From a checkpoint of a small image classifier: depths [3, 6, 3], batches of 512.
Rows from block 8 of a small image classifier, named by matrix and row number. Rows with one number belong to one neuron. Each number is 128 + 32 x the weight over its row's rms, rounded and kept within 0 to 255. All counts start at 0. Numbers have three digits each.
After each neuron's rows are labels from the 100 images, of 14848, where the neuron reaches its highest value: "top examples" is what is common among them. Only what is clearly more common there than usual is listed. The data: close-ups of made-up surfaces with and without defects. In brackets: how many of the 100.
# fc1: MLP up (model.blocks.8.mlp.fc1.weight, 480x160), inputs 0-159
# fc2: MLP down (model.blocks.8.mlp.fc2.weight, 160x480, transposed), outputs 0-159

fc1.130:095131129000135181108171129128095151109146108144133150177128124118145134083130135131124128170141097099132129126126130118121121131118130128151139149055110131022118135126104127124030130160172096121116134123137125231133142118130126148138120132121180129127123072147129127104136127180114119132131139129135118132123105133133129116120127120128139163129112127165130161107140042131206128110130126121130132141078112153106150152255137124141123137111126127163161128028100150027127134135129118
fc2.130:105117133144133175112128061085129131125123056102129083113126103128152113129124096065046128081098129128141128126129126128130169127141121129131149128128129130161129073136129119140129151127132130160151125166187124104139155072126128127133104115123128168111126140128136113017128129130129228172129128136168128235127125126179128089132125070103131217139122130125122129166180110172179128100180132144236074138133124123123121128095120178129139123134129128203127119069128101131123019131127161
top examples: smear (100); circuit traces (42)

fc1.364:110010139152156146128129135145124134129158200101113131131128123153128129128123147159126127111126155130133131128108137128074149111127128159175132130126129127045123133074128131054144126133139127023089155106116127117139140133128135128082149121094123119134115136141137164172099105189129118129116050142103168127138171096123092115149134124143128153117138128121127160127194200133135128111087126124128000130145142121141075127130126094136174217066126140131147220119102130227133128130159126
fc2.364:134068122134134134137128234126121132034124002128220134105128132118119110129126123127127127116138128127147130129128128132251228106002126129129151128124123042144124124132126130127130125128121127135130113122130127125111127124130166128129134124128128190168128147129129126150132111128134137080130135123126163132128085127129074067129131111127125148125129117121088129132169128133129124125253129138156174166129148126090127159126155132122159164133126125128128125124129239121128127133128108
top examples: crack (28)

fc1.73:090101142124171129109120216138139119127114155026186139134126129142123059124135166133100127163107194130133126041144089129129173056128128134129163129184146243111083160079117149133105122080122128038120129120124130116142144128122104147127240174128128127128083136125091174135136104131123137123128137135128164127131129117147115127138102129158128104118135255159153130167138123091129130059112142128103128127122131122132105101133132134124129183093129175071109112145129080125088128135122121
fc2.73:140129131144129177134137244130128128131129064128179118130225135107129128128129127130129128070127133128129139170123128140129178075056129127109184130127123081128103115125124120134125129137122128127170075116124127129128016049135090159128145109125129124128143115039128127191128126133128127127122127139138129110131122125124089153156128125122126126129085084051129125130133128157149129113149002127127101123128123128129129255129127148105127132128121128131131128136127213156127128113133051
top examples: hole (73); tiles (58)

fc1.90:142130154124132150158151229111155162122131138055139129110062125125125050124136118116085129102141119112032168127090079126080146117082142188155149164062121116143128118130158126158110120094133124148101170128181174121130224024111121128125147129167146129132119107128126135189079112124128129129129126101130128127130137130113128130126077150128125115112140126135131161154133145125119071131130149130126093150108135188062127128127095162168160119145110119201125072013074069164142133152146125
fc2.90:131127128113134158122129068114128128116128126128135128057099127132133141131123102113128128116125169180134177121127126129129131130130129129138130125129122128163107124129100000130128134128129102140126121123126128128132161081128129129129126115113125132125124216127131117023128131118128165171129128146215129124124127126142131127127127132126131255126125130127123184126193130128129152128149129125209100131129150075129127127087126127128178102157122078168124128045127037128126128134125130
top examples: smear (100); tiles (36); wire mesh (27)

fc1.429:105129156140127124085156140128128122134127109184073129117133124110130138087135130062156114128159084125130127128126250099014104154081129128115131161115080128125126213116163129157097123168162183129129126125130126190130131131132129092092180128091104143134155168207056093108142216118103128128129125126127132122118112129075135139084218131127131059095127120148153121151204128126125130163132109127131130180212124145063115126130132149138112134129074102133131127142203124141127129156128110
fc2.429:127119128101128111128128129127166142132181174123113116128128145171124125128138128142131128147143125135096128082172128128110140122129135131128126128128121139128128128081126000130128134128128172102129128147128128157128140143151116129131102169110129075044127128123128127147128139128110072122151126129140127116130128131129128128123128130128128081135126130128128125128117128104094149127126128126107130132133092128155115128164126116128144125112131126129129128112129127130156128128128127
top examples: wire mesh (71); specks (29)

fc1.269:070130126117126209128118140123125151107113125105109100118119141123120100128149130200117159136136136084128144159147125125112128087119124125129125192136101111123107150128130162171101163128143062076115100143144185147093126128135135121117135139127142120171107112118132121130124126107127121157125126137164141132095146145121038124140132126116100132144123124125142173139124166132127128131166123136090126135178122128128000175118124138115086102151122053120119136159106255093233174126112128
fc2.269:129148150127125113148125126104129128136079221122123247128192128129127112128144134076165123138146127154138217120083126099126090098155146164100129142130158130153115129116137060115122076128127130128036101000130123139127127130134131133150125133138130115147133127136132128109125146129142131150131161127130117142128133148125198180131136129131122145239193129122128202126086131129159128146143133108127131131170130122088177093079126129087128123129126141101137123126133020090124126128105126
top examples: scratch (100); woven cloth (40)

fc1.168:126138199200194129100129193076109156130126103069176097156131162163141064085182117054085115121134034138054129185119127145130119170108106160213127129134083117152128127126104129139138131122166129156125131106123057120128160123102126141128196113133127132114121115157079143133097142166128114147140162138128169158043110097127111144126114130131125124062138093121129151138105133142126103180130126122057134171095202113085125127121130125160130180127125132126132135198096133165124125216130132
fc2.168:129127133125125173125134117072134129145170113082153035120122133122154130124126115128129127110104143151094155129129118162106154111173200133196114120130090126133067096124080101141127163074097116134243120160130119122160141126153128128123137122127129129124102150127129071087142123130081155168108089154237128180127148128183128193128127111112127148125131127147102128144171127144128150093143152129129066096129131128138092176123117137128130128140232056236127108085129095190178066128130089
top examples: smear (90); tiles (42); wire mesh (36)

fc1.140:125139160167156137030134151118152233130177128128100124123118127127130129112190147103136138103137126103151124118126145162095120135131129096127129160091126129003125117152104136117136198133118128104128157119132135025145132127127177159162181128123132105064134129152101162133126177117127123141195142143061144126134105183190140161135122115144124166128128132132129143115133096073128132127131113113128065255145129089131125127117128125108135083085124148126143126126118128104153146026126120
fc2.140:128124156223153138130127148118116217128131116128129107138169130127128090124099102113129128078154123125128155127129129129255182129128118130078076175126128129137128100131115167124139077127126121130128089123128128127145131123133234124172129116129128129137161075145127116120104103133127139131119189127129127134124072123077114053126130126114142113129126114133143120141154127138127104121150130231152195202203128127062138132114127132129140110128133178149167128122129125129125128118137253
top examples: scratch (40)

fc1.88:123127218120125152127163127077131129131205118132159128108128133129128072119146126163128192119152125096154116183123198130133128164114120156133098109082156127099172095140127143127131125125128130216126128127105129066129171094045165129117135031145134098129131122132140160107119154116127121129152134128131169127127102170137125129120130116224099176097106127105125142092128105122139131134101050019130108169128121135128104105103106118197125128077114186126133108132117120118164179213115223
fc2.88:136128128160127202121127128140106127124055161129112160133110122128128154221074117130082128129125101089177126129096129088129129144141091116129128127127147148059152132187167125084128112127124130198137141127119146106129123101126129125130121111122128164126128041128130129141128121117128130131126140127129190153117119130134171094127127188129249122061138128132129060125180130114128070120074113239146128128133179131079128127170131166077103127129128195129126129144128128130130216153069225
top examples: dent (55); bright spot (45)

fc1.468:139081126121131126120111134114166139128129127125127164129129133148127128129187143089132128128129141008126141099127124128128107175128128213126193128125128115129155126119162128120126087126084128128128127120133126125119000125126132128010129130127139128122128128142124125129166127137129068129134067128132108255138129122202127185122128124118128128122126128128248159085156096128128129130137129128128125128097127128132129149108128128117127128117112111117138170125146133126131152175121128
fc2.468:102143159130129129126129128097127086140122139127157016143127090129171131099036154141068116079140081131128052128165127131127188134129132126128130128043180137198220137080128128170171165123129138131151190131143128156119126190110129117129129126174131095114128128148000195135128094194125184128123128108123130156129129134143131120130127049129132127127145128166165128147138128125120136128183127128160098078131144129129131146130139141126166124130188161118128128128128062142127127170129141
top examples: wood (40); circuit traces (35)

fc1.141:136135126163128127255099132126112137129183133091093133156095127150126103132135123120159125056180122155160131128124126113132110098129132130128123099094127086128132116176143137123119128129109129134066131145108128133127112135128128156115119086129123127174138159128126211165094103146120155127130049140123155128152127214000095105106127125153105125128133159092131060147127145133128137130131144129129134097126149111016123118143094110124129236100114119129139131149137130216127117149133127
fc2.141:119120208134097143129132132153087132127112113124125112134130162000118127125124127134076187128096074035137120242129128156161092093112107137126177147130135128120141128180135120129121128138148127174134088118111095050090128126087137128129131130159045127128128133112126205166138067130127110134126127129144127130122098031098136137119129125071116101096152125128170116138122128167159153124100132154140127054157160193100122126183122130163142231132128131128127077125134155134132121108122111
top examples: dent (48); carpet (27)

fc1.384:080056163126111134031140158120142123136202113128105085128116126104121132145128125048185126115143153094138184092127161131121144127095131088119137125142123109128103141093141139129144069135128186133087203155134182168128161136125120126062107120160108118160121082051124170166128128129133129128139113093153098141085123169135123058134138120139128124141072187135093154133138113129129104125146120135127129129115150090128139121246123134121147131129131187120146126170089115128000183118096159
fc2.384:135125131128134130134126148025126128203069136129154187106206128123129155024126144123154122059161125124127165127045127124137135127130105114127130128131138126138128129082127000129137045129126224129111052092131135135125125099134128119126129125124133118133128071136127125197127127146163191152110127128102131128129124128127173127128128088128153130201128126085129185115129126107132127151136095128132130157152150111068197066135145124121135128151121130128127129131128035078112162128126158
top examples: scratch (89)

fc1.209:121129129076133235109119128093134123150100126157137125135128126094129136117035059137127128131124137119089126131127139077041137128000140097142105032142135124130124182119146125117107151140145131124230130125131124133101164108128054130138125128141129135111086093127094125117204201137151127145112043129148130122106111148134168124123129127100130054144110097082141147136132140127126093125155191160129127204123123133124129222127130130119093137149128110127141133134138085125132124180118129
fc2.209:098212082027199136156128128160130175237139128127104130129099134135128133128145129177127128156122127128137077128207128129126128128150131168127113128141106127108128127104129054139126128130130190128142129128136127038120210127131126131176141164133137138158127130130128130105128130128130118130126125133204108129127131131128138128125127046130129202129125148138133127124135128128129128105113138132214128130126119129149129128126129053128182255126236126128128128113129128139127128128090122
top examples: woven cloth (46); wire mesh (35); no defect (32); defect: none (32)

fc1.414:171121129103130149135128129134075130128129146130076134128128128100119128090126143123107129169143145119134128091136255066128123122127147191157124124125134149128108238149138124120126118113155118125126128115138127107128046132127117126131129131125065128129114129129128123125140202061128157130098125138127127121115131084174126090127255125128128110115170129142096000145124106127167128102113135152128135128122125168152119137131127125128128134129128140104131153123068124083138129158133129
fc2.414:142137109131159127096097115096128129091097116196140120101073127144182228131145137125151166128154164134143121127107128065127150116130128098210151128034119125127128162116122131145166135128044131121057150100044197134088099135126117104164125091136114103115080149128126155130126128127154169175128128128166127078109126129129124158128128129097127203120135094176124196115120128111124130122136128104132138123145136062126167130130169127124137123206129116128103231141127129145108148055147233
top examples: wire mesh (68)

fc1.463:100133125130078111108176125153132140123126104138157123137113187138130094104107138109157133107161058142121144162067202117087126126145144104154086081034136092063131130118144132126021102146106132174127175094129103109117145106104142129095141099089132042184119154210117114128140137137130140189129139129116204139122152134111110130100160186127122159061107126126148127138142082142131122150208200226111144173116139148129115128135091132162175129163117154128113208138131119137103120121123117
fc2.463:143239135026157122120137134131130254225154135108116089123124153128132126103129101155133132129106129094122094089129125121130127129232160134129056131211130154116135129127101048135123127116147129092136079131134110128143132143130114126154082147102134127109125101113150164088136131143098132126128127123151132137126148145127147128126128003128121112129128133153146128144116127101109130134118129129138131101130124157130083057132128127145130244094137137154139108122123050128168103107075153
top examples: specks (77); wire mesh (50); tiles (35)

fc1.19:131114128120134128143127132068129128059146151096130134130127128143128128160184126113128128075118169122124130103129149129124123122125127238126156138121127112129145128059224129139128150128063127105128120110128113115129000126127128093072120134128144128131177132148111074134130114139129097129110017130131094255127125071152146135126163123128128129129150129127173127092245109127128128066188121128128115131126128138127136134128128124118128182126125113079132138128102131128104145210125129
fc2.19:118115136128133126121129138113106127124121067174128110133120129139127135128127136129131104124129128129128127168144128131129191126127132122128127128035132128126128165037129138138158127128060154128134185131127131128129123196121128071130127146255128124123089132133013127149128072098143221175116120127129129130130126127128131127075127047129126150128195126202189128128130138126099134125168136188129130128149139131125136128189211127128217132132203129130128152129128096190124129151128128
top examples: wood (42); circuit traces (35)

fc1.63:119146208104183143131127112127125163129119127106182131124125125120129129135130121132128127125128127135129128129208125151104175127116127199129153104127127130108122124129135153065123132160131129108109198113131100123129134118132125127124126120110102128098131206238161107176123126126134146132126083082128108140129128130101129093142070108123125124132129131128177127142143114129127104128110139099129111131126125134152000160128129000147135127106101069160133126099133133139206129144153122
fc2.63:125079117125128131091118169125129126020117255127122127182046110123129070133126129123110127128150131128146121128127128129126186134128132127130129128126131090159100128145163082128126129115137127168122127120123129127129129125127128131194205190115128143127129255130129165099127127136128127086127206129139127132134131151130170124131128238128142128128124128127114136126086129127182126102119130153141127148175127136101153119122129135127128074131129168194128128128129130140128039100117193
top examples: woven cloth (41)

fc1.8:073123124069097175141127127142129118126140127140036129132127128133078151078100124136192127107105199091126130178128154149132137113128127079133129102053129146149127128114247129130125118149130128166118124083175118224128106126115131180127068044160136018125117131131111174094129129136128170128129128130098124128164112177144139123129123146129127125134133093128183120134154085128127129068156125143128112132146127128132127190126058127132122084140096141196165140058123126117151155035139132
fc2.8:117183131127203144129129122061130129114255130121123149145126129129167120168114118106113127074119197132138153126131128139056131129128126133127127129131122089178093065128128102104127110129128057129127126129155127100126133114158128173101125104128127210217127128127128128093129128133127193136130126129129102168129155143128129161128128125130255130134112132098129158130132129133153128132120124128153071128079132118135120143076121128128116061125128116233129125121129129096128138136128128
top examples: wire mesh (49); specks (47); hole (31)

fc1.455:145132129131092122173127132129080143128207120106137120129130128146092129073181122142116139130159126102125146111127129139145117129070117095111131143089119122123153124103129127172055096128148113129117184124127126126128118083131115130054163143118199128171190255210126164125124160183120124097093122121128126129139132144115129129208125121124094062125087128127126108198213131137128127132129219138125109130117129116118098160142128145115132135106126119118223134195107121152134132125143128
fc2.455:139130133132120128106128129137128129138125129127128125126132126125128127126123128129099128138131118126132122134128128128128112134133129125139145107142150128120129133142136000134124185127128128121134129128129128128126126128118128128147128128124129154128128119129128127158134130129128127112128127127140139180129128126151128117148127128132128096117128128139128127127143127125127128128133130126140107128128134138124115129132129194126128128128155133123115128129128128128128128139127129
top examples: dent (95); circuit traces (32)

fc1.58:154110129255050158126129134119087105128171129132142127126124133124121111050136135119126127136151101140128149106107140125158127142076125147128129131150126070123104125125091142145084131162121121126130130133062129121134070104142092140160127136127130115114129140087131153042111161114129140127131143102130135126137112143154129138152251161139102126102128147128085124122214142127128128099165138125128113130130161194000145126116129109112101171072128157023117131219179125128119127125089127
fc2.58:031128163140130168126128127132130169128045228128083128141255124149130111135128128124113124130118122126156126125126127126113053191090127131129129127128127127095090128175124000129140173129123119129137126129131129131108123094122128128114125133127128084204180128109129128188126128153128082137130134127131111192132127128129129113130126168129145128138146070163142131086091132156128127098160086116128070112130133128151133199118117129128127113124124116127133128112128124172148129128129128
top examples: wire mesh (66); dent (38); hole (27)

fc1.287:125122136080108128163190104113170116127164127248070123129132128138138129097108112128123128095255076061138129105127241094122127077119097181126128033105063091116159183132127124147122125184119130156132128151124120116139120125056129115145128119129129128107176134178130129120128123126136115144119136122132140127127108143111128134098152128123070068157092126090153106087114117130128128132169124129105139146175131150130131119130090084125144139130124227141126157129132206131103126140129134
fc2.287:126101129124175125129129132128150110130112164123149126167117139129109135166129124132105125128125089129130123119141126125098204102126107130128142128113100145184127131124123000129128146143113149140123126125130168128102134128128055129126128111126133131110129110048133129136128129138128124122152126130146128122125128133129127120117127129153186128144124129081123129126125128131099131130151098135137129128166123122128126134129128135097161119103096147129128128126127159123129158127130142
top examples: wire mesh (94)

fc1.352:127110126132124108169124131161170126129124128131142142160052130174079134135175104100136137092147138088095120115143128084068132128121132087158138143137140124090128137134116141136105044130154105132128188109118126147112130141082177070101133132162122049142133238128140126098129150130113188122128128153096118181120170127124088179126131173162129080009127112061134128100157137117157130181114117193104140131137192140072104180200088116195161129112103061143130146176110112088119129127124144
fc2.352:146127083127128128127127134135124168166158129128070073106150128127132135130114127205127167135143125125129129137147127121115026149139158129127084127147141129076129138136135000069107129126138076128187129179119130130136138128089119074131130192131151127128111152147147136076129128136105055114146128057138106142128145127128128083165128130073131089043124124193124119131146128128124091083139174127127100112037113143123067162171143136121124188125191109076133131150128115165193067122128103
top examples: crack (97)

fc1.114:216127130106136115140174128064126159128128122141178149144132128115106122125085175131134126071130144126128127126118176121128164137130079124158171128036063187128117234146073126046122161129204122132128127149126126132127144124130127152114170076220195129116138127061121206125195108090097066119094162117131131128126141110131117127152123130129134132086138166060140118126129107123128123137115124129127206183100132129128121120137128122129122126056115045150115131132155134078125128108079128
fc2.114:123123127153151148071163128142131005116135081128242044129128124123139107125126161125103091085119158152136123128132127125141221225111128122132129128106129124128129132140123024150150148127102143124171136131137135134131087156128124029141131130152125076127150125153128122096127128134128150245105115158143160136125105122118118216056129105107146147128111125182143097102090128143111131131127131115146130125141156088204127120149144122134137082131129127122129128131127153206133103128159153
top examples: woven cloth (33)

fc1.215:143097128129133145144024122210156112099138186122138130165090128181128141126149123130075128149127116132086127128143136120116134114120127196143130184147173128130128128147195131107165099118135124119129129127151169207040103130090126127127098115116129128076129169139117075065152181126121230145143138117113128128151125128125128085128238130122082055128138144118149122164218143130184089120098125125088134095114137123131126129130127140132153190130129114126133131101128127103080018149122145
fc2.215:143128131153121140126177152100126134188125025130127102135198191128128145132130059125136091076135127077153130169119129131141147082146128121135090128107100128117124118107133131121145090157112190130129131114122152041127101123180129074133150128197124113145128023061127083137130127131139255188128129136121112117128120125099141141129130129171142150134233113127179170127188126130127122152128128194113131154130128127031148135144128123117124091147118125129120132132128100123091192090130132
top examples: scratch (100); circuit traces (28)

fc1.420:127080127110141183123159101127160213136149213128123101159125151127128134128099154138170118132161129124084125129255190095131119131128079132129149155108087150121080142127107134102163091124128115037082128055128130136124090130099127167123137120128053124102116116138128127130103128130130148123149167132134174150128134127155122114176126086128119172120138165127141134172148120130232126140099129127128185195133122072135105129131129111136126126057083116105125185103140226128133132128165119
fc2.420:129143125137137162109138091125125091115115110128125087127131115130136126137122117100127116106096174159134148146110128147128122157128149149118128134106126108130058108145144000129132176114124092127140127110127124121136123089120162133128127118120131141138135168127136127058127129128126145236097127164224106200130139129132126129181123133126134165138128127170113145184161130168157124125181119117162064118145055128128127131115098151125122123164135126166131128120127068149126038131148128
top examples: smear (99); wire mesh (61); tiles (32)

fc1.293:113075129121177118121137154080127151127132103146129131117134129128000128128174141085177130130127121107163119117129146131006135146099113173123093123020126126095148166022129134103119121138104130115174126153131129193130133121129125096104124107104114121136130240144025110127165130133111119166130098097119138118122114122125111130109200180175147135075133132138140124127124129140183100133122137143133163180166118154100089088145129107177101144125138126133128176128159123125117111147128132
fc2.293:140131116100126049101107103134128150116134190132111112111109128170130126089131140136168136156179122191099140126141127127131099180119147145126109130091157128103161157039127000132123123129134123048097216130114126191133141197131150125119095126131130103122120155145101157100120132121128108139124123131095119130111116158132163131076128144123137110132135132207162077126127128068114134142096194109094135142132130126196138128131136095135167129117153122080129129126128121131127124126130157
top examples: crack (86); circuit traces (50)

fc1.139:130129128135127123135089122136156126128118124131103110111118128161000146155128162131135198097125196087136132087128195202123137123130112191129158127171116136127146128162149130086134154128133128123125128122125131121127017112130162050129145130136138101115159127135166095132136140073128173104133101126128225126130081179138127125120160129128128133128095127128144137149104130130128074103227076126128122181078128099140128129127114127092124129109141205093133238065081128127106131120143155
fc2.139:128128139127128149099128128004129071122127182105105222125127126141163119126102127128128103127161142140128210126129128129086136109160128175129127132128125150131127095141128057127143101123136128110130129121153125127138128126127128130131128076124153183130147074127128128125119137187079128132127161130022111179127130190130127133131127179132185128134105155128108178123204128129132069131133125131130000125126132128125127128045102137013107066128119121132142125130130054137127175157140138
top examples: wire mesh (27)

fc1.93:127126144086110171206113230108104130127127068128108142165122108106095187059009132150087140148152127130128131128124128129120086128107120127075255146122126116123139126080213132130130181110136129127127192063130128067126069115125163130128124127125143124088127190129042130116155129133112129133126166106022122119129126172127121132173137139131129139143107126148108136120200120130115133129129125126124120167134130159120084137127143125106142127155041128095152128129123126130137136141102130
fc2.93:134132131132128130128128129129127127128127128128129131127128128127128134128126128128129128129130128127133128129128128128128127124128126128128129128128133128127128128125129000127128127128128145129134128130127129128128128125127128127129133127128129128136127127125128125158128128128128128119128129127129129128130128126128128126128127128129139130126127128124128130127128128128129126127132127130128128129128145128126129129128127131128129128129125130127128128131128128128126147128122129
top examples: dent (98); woven cloth (32)

fc1.212:076115127137043127144021123124146112129129130118120130125128126166095132138104134132118165127139124132190129196069115131084128112121142154130139125124129116131183130148195129168129124083081163140094153115059122203127132160061115029109121090142124098236091131123128185136092157157104159151147119130105134131128129226077065122131096134126124124131143130129134114124073142114126126125207122179130114127129131135103131131126051122124127149133144125136117124040163154129117127078104163
fc2.212:138178210129130141113170115131128115116123117112123107126128128075130119109125082111124129117091131073129129140042128143129094145128123160129134144188131128128128076188124069095129127129151029149127127126133125124125138078130129127077034067126130147127131137124129126071123128130128174192119129154130128141126128050128120128119127129127134130133124128162253127143141128228134127220136124133128114109131151126127128101099129185133098117118046152136149087108128101014103131125091157
top examples: specks (73); tiles (35)

fc1.158:130125134120127128139137166239167142129114129137067126128088121081221127008136127132066132133127125135117127169127152108109130151076155142188126126123179115123107155133111120128126145138135156128165149119127132147117072134129154126092170118128134120128004120122126156116132150180134146106148117085121115128131099162141123189120132214129122035115106124096129125140134106137127123057098176130125127250132127135119121155173124137154124148111131130127211120143123116170142113128107080
fc2.158:117127130095182126122127127134135229180160096121115135114127130140000120130212131136129128132126124114126069129185128130117125120144130149122114129150078128128127130124133000148127131128130177121162131143136122113126148133132090176230123183138130135125126145038129128151127139115126127099133132121215126128123130128125105120127129102131125208125128142125128108171137128127132129101140113164118131121128091151127104127144125128129145139128237122179132125107128180152123130095145121
top examples: smear (43); scratch (34)

fc1.33:101109130154127122149170242125089135132132111113131126129135124144117100091167115049094160081146126141142175154103128154131148138094133071125124136125112136135131129114143135097108111107153078154134136112089096128128127096070129129103148083099121097130115207138091128106090191157129129216194195146120134129054149118125113124134153120150054127086135132117216104133238107124134128149152121157099111136192143130127096118115125055130125156139071070050120152156131124147127123141067133
fc2.33:136174149113203129097130101098115170075118125129094126111128128171155139123142129119128128126125149176138153143106129127128087140135176133137083128127127127128128105151131000141128160107130078116122127087115127158154128090105156112126067114108160128129149140194131133064130128129123130158121137127121127181128128120129132117161127083117132155128154127247118141128141126128108105124132185071194074126110124129127130133048139120123138129135175095126127128129128025139168122127128154
top examples: wire mesh (53); smear (51); stain (46)

fc1.258:138066133103104126126141136137137153132128131110064123136122196111128127085125162126124085136131112134118121129185255136125104129086097223211129133120114194131127201126080125094181102111160122107124128068063185130123124122122129144092157125128116114096107134115130118150132125086120129130099128103129167109142144130125131082151175130128089139095118137113150108152128131127255112128122141130129138150098128125129127125123122128112139136121139156095214129144126129090057145127139144
fc2.258:089124119128133161056149054065129070126082044128131124111108103149143137155130083063127128126093157172130130125097127153094185130191129149136167133108113118161059099135130113154134148130126106131136120119140130087151128095116126128135112127102138151123131189102138121109123134117127160222125114165227099125133155136160125131148128131128135255205124128137066229106168128133129128121192097123199117128144073107124120129107105131086118107157127128148129126060120107130092119133135133
top examples: smear (100); wire mesh (78)

fc1.305:140153133060137132134118166129123132133218105128158125125130127110058146099062127133132127125174128234161128101111106195125128161125133081125166114072119159113182130097127140128138219030161119104143127124128128129142137141128123090127129131107159129126149176143060124129126128114000088093123127100133069117116154125117085126168067156128129126132062119144072120127187152128126110130120206162131145125128119151094108100138129129118175129132137149075190121110063127144111134135117131
fc2.305:129182130099124122128128120134128130152143132128123140129112144158126128139157126127140128174128125128129128127134129128128100127151128160128114128134128132122127127053127000129128128128128128106145128159122128128121128132140121128134122128124129127141104126109128122120128127127128131128130120129161128133128128129128115146106128121131128140142144128112131133131131128128126127126128128129129128131131140127190118126128123124127138163115205124136128128117128128143127128140116126
top examples: hole (71); leather (39)

fc1.70:144119119092023130117146101151155131126103171134155088176103141127133097133099170159130127083131127179035122116123122122083112128070116127210147160130154109130158146119128127127129121144152092051129120132147165179048126139127108131127122178135143132133134126090133031134146094127102159132126203130128125127075143147123119134122181162128118039120171127112144128165128130131173111127128153225000137144123156131120128170133132140141144101177148107137123138121124129120107103094095164
fc2.70:109084140164133186139173139128103119133082127128076190136132126081104125195057102127093161133113089064177103140121129119135128128129084122125128128158130134076150134203165157117126127127130131180123125117131128043127109084077110155175130151128070198130139048116148137179129129121135121127127139120128154133129112131111187080170129181127176060055125131128138058080123125108149111124081127212130131094112139174064081122175135152111105131135122213089128127147127159156133165144095125
top examples: dent (100); circuit traces (28)

fc1.300:109136129124128127102255128069201255127145128121122127136128175129127127057130131121160129128130147127131129124117220164125128126126129142128137075116109118128060125134094127150126157176216131145102128124118082147127129120129163122123143126122165128092119131139128134129132112248133109129129157125154131129127064007189127122198151131130122126130129129116107205133099143127129106119137129127120096131136127128128129138125128086131126128119142128131142122097124114129132127097154151
fc2.300:132121128132120130194255152126098129128131128128119128255178174128128184126127128125128126120108128009158131152136127160128130166127082066128128131125124127128127105188124175128136133127127124154128078105134127125164128109137129129134128135133127131156129085168128107132145112137129138129128127129074129123128126129089147137179129130126129020128127118129126128075078128201095129104098172126146128089128132143050128129168129108129052175129133128064132092169128139140161117110137091
top examples: woven cloth (51); hole (36)

fc1.57:144101127169125128216173161081144131130119127154094088127126128148133146148130121137122255136127128136116116120245091131103152065127100118128131122127128115116136158110148117122130127112219127114104125128135110105136132131126126116151132128160148128046125210121076151129127129170123125125129152104121144128178123149148129132109124134141131122127128127128127035104108126128128131170128148128129134128123146116121085124139128124125129109149109071168150138133161126109122121095168128
fc2.57:133131134129132104088115129128123169103117109128127125097140127130133114108138132129122187129144145128161134134126128125138107122107173127162131127126137123117127134124126000131122129123131126120121114141123120130097127133112128117134137125135130124133130158158127128110131127129126127087125166120126123130129126116125110086129125122070117131138131119138117181119132129126154125128163128092124124151128130129129139146120135141138142130148128122108125130122122125130124105100134187
top examples: specks (75); brushed metal (30)

fc1.16:168127127126127127147213220091103131129120103055124143127126128072129127070126127128070128123128152165126123129136130125119130175127210152129115127124134114117130255128128128129128130103128127129127122137126135129129000130105124123098123121149129128118125152131099152157159131139103146127128160127083114128177123191178130135121125137128129134106160128129131000133103116127128128162117137129107129124105129137124130134124129138126130187140108119129134060121107129191126128095130132
fc2.16:180158126129164057078070130129123134124157095129128137119115126155125131128139129134175152168160172134182121117128128028129117139129128125181126127128125098124128171126130014126120127125102108111127152125006131130077114156151128127179171127130101122156059200137129133133129185127129121109122130127127129064130125132123128127119128157129147126116095128153122235123130124088132125126134140109037128126119214131140168129118130127128128130214143123122125137147126145164081134042140211
top examples: scratch (28)

fc1.295:128137132148129104103126127080205150128083114117129130120131230118163127143069132153027076119129130118145130149125147142146142149129049127255096113126176143125102127125037138128133125102124126129222162130127127175127151126132129126109122093172141127137019127095206128117155074120128126129062123112090101128093128129120126094129242130129129128126144125115130151124084144123128127137126115128128142105127122103123132068132128125155110130231127143127128122102115129124129136111132130
fc2.295:130255128049128083129128121200131117171130200128095128131126139148097128131132128213183128224121131129115104117137128128122000129148149203125110128128123128110124128118128085129127128128127131023129128127128128128128168187228128128128128151127128128147128128153132122016128131128101127128162127118128129149130130132128127137129128128135128127134128140193127129145130128128111155201127140117134129125098126135142118123128104123128111172127135118126128128128128129130127208128124062
top examples: wood (35); circuit traces (27)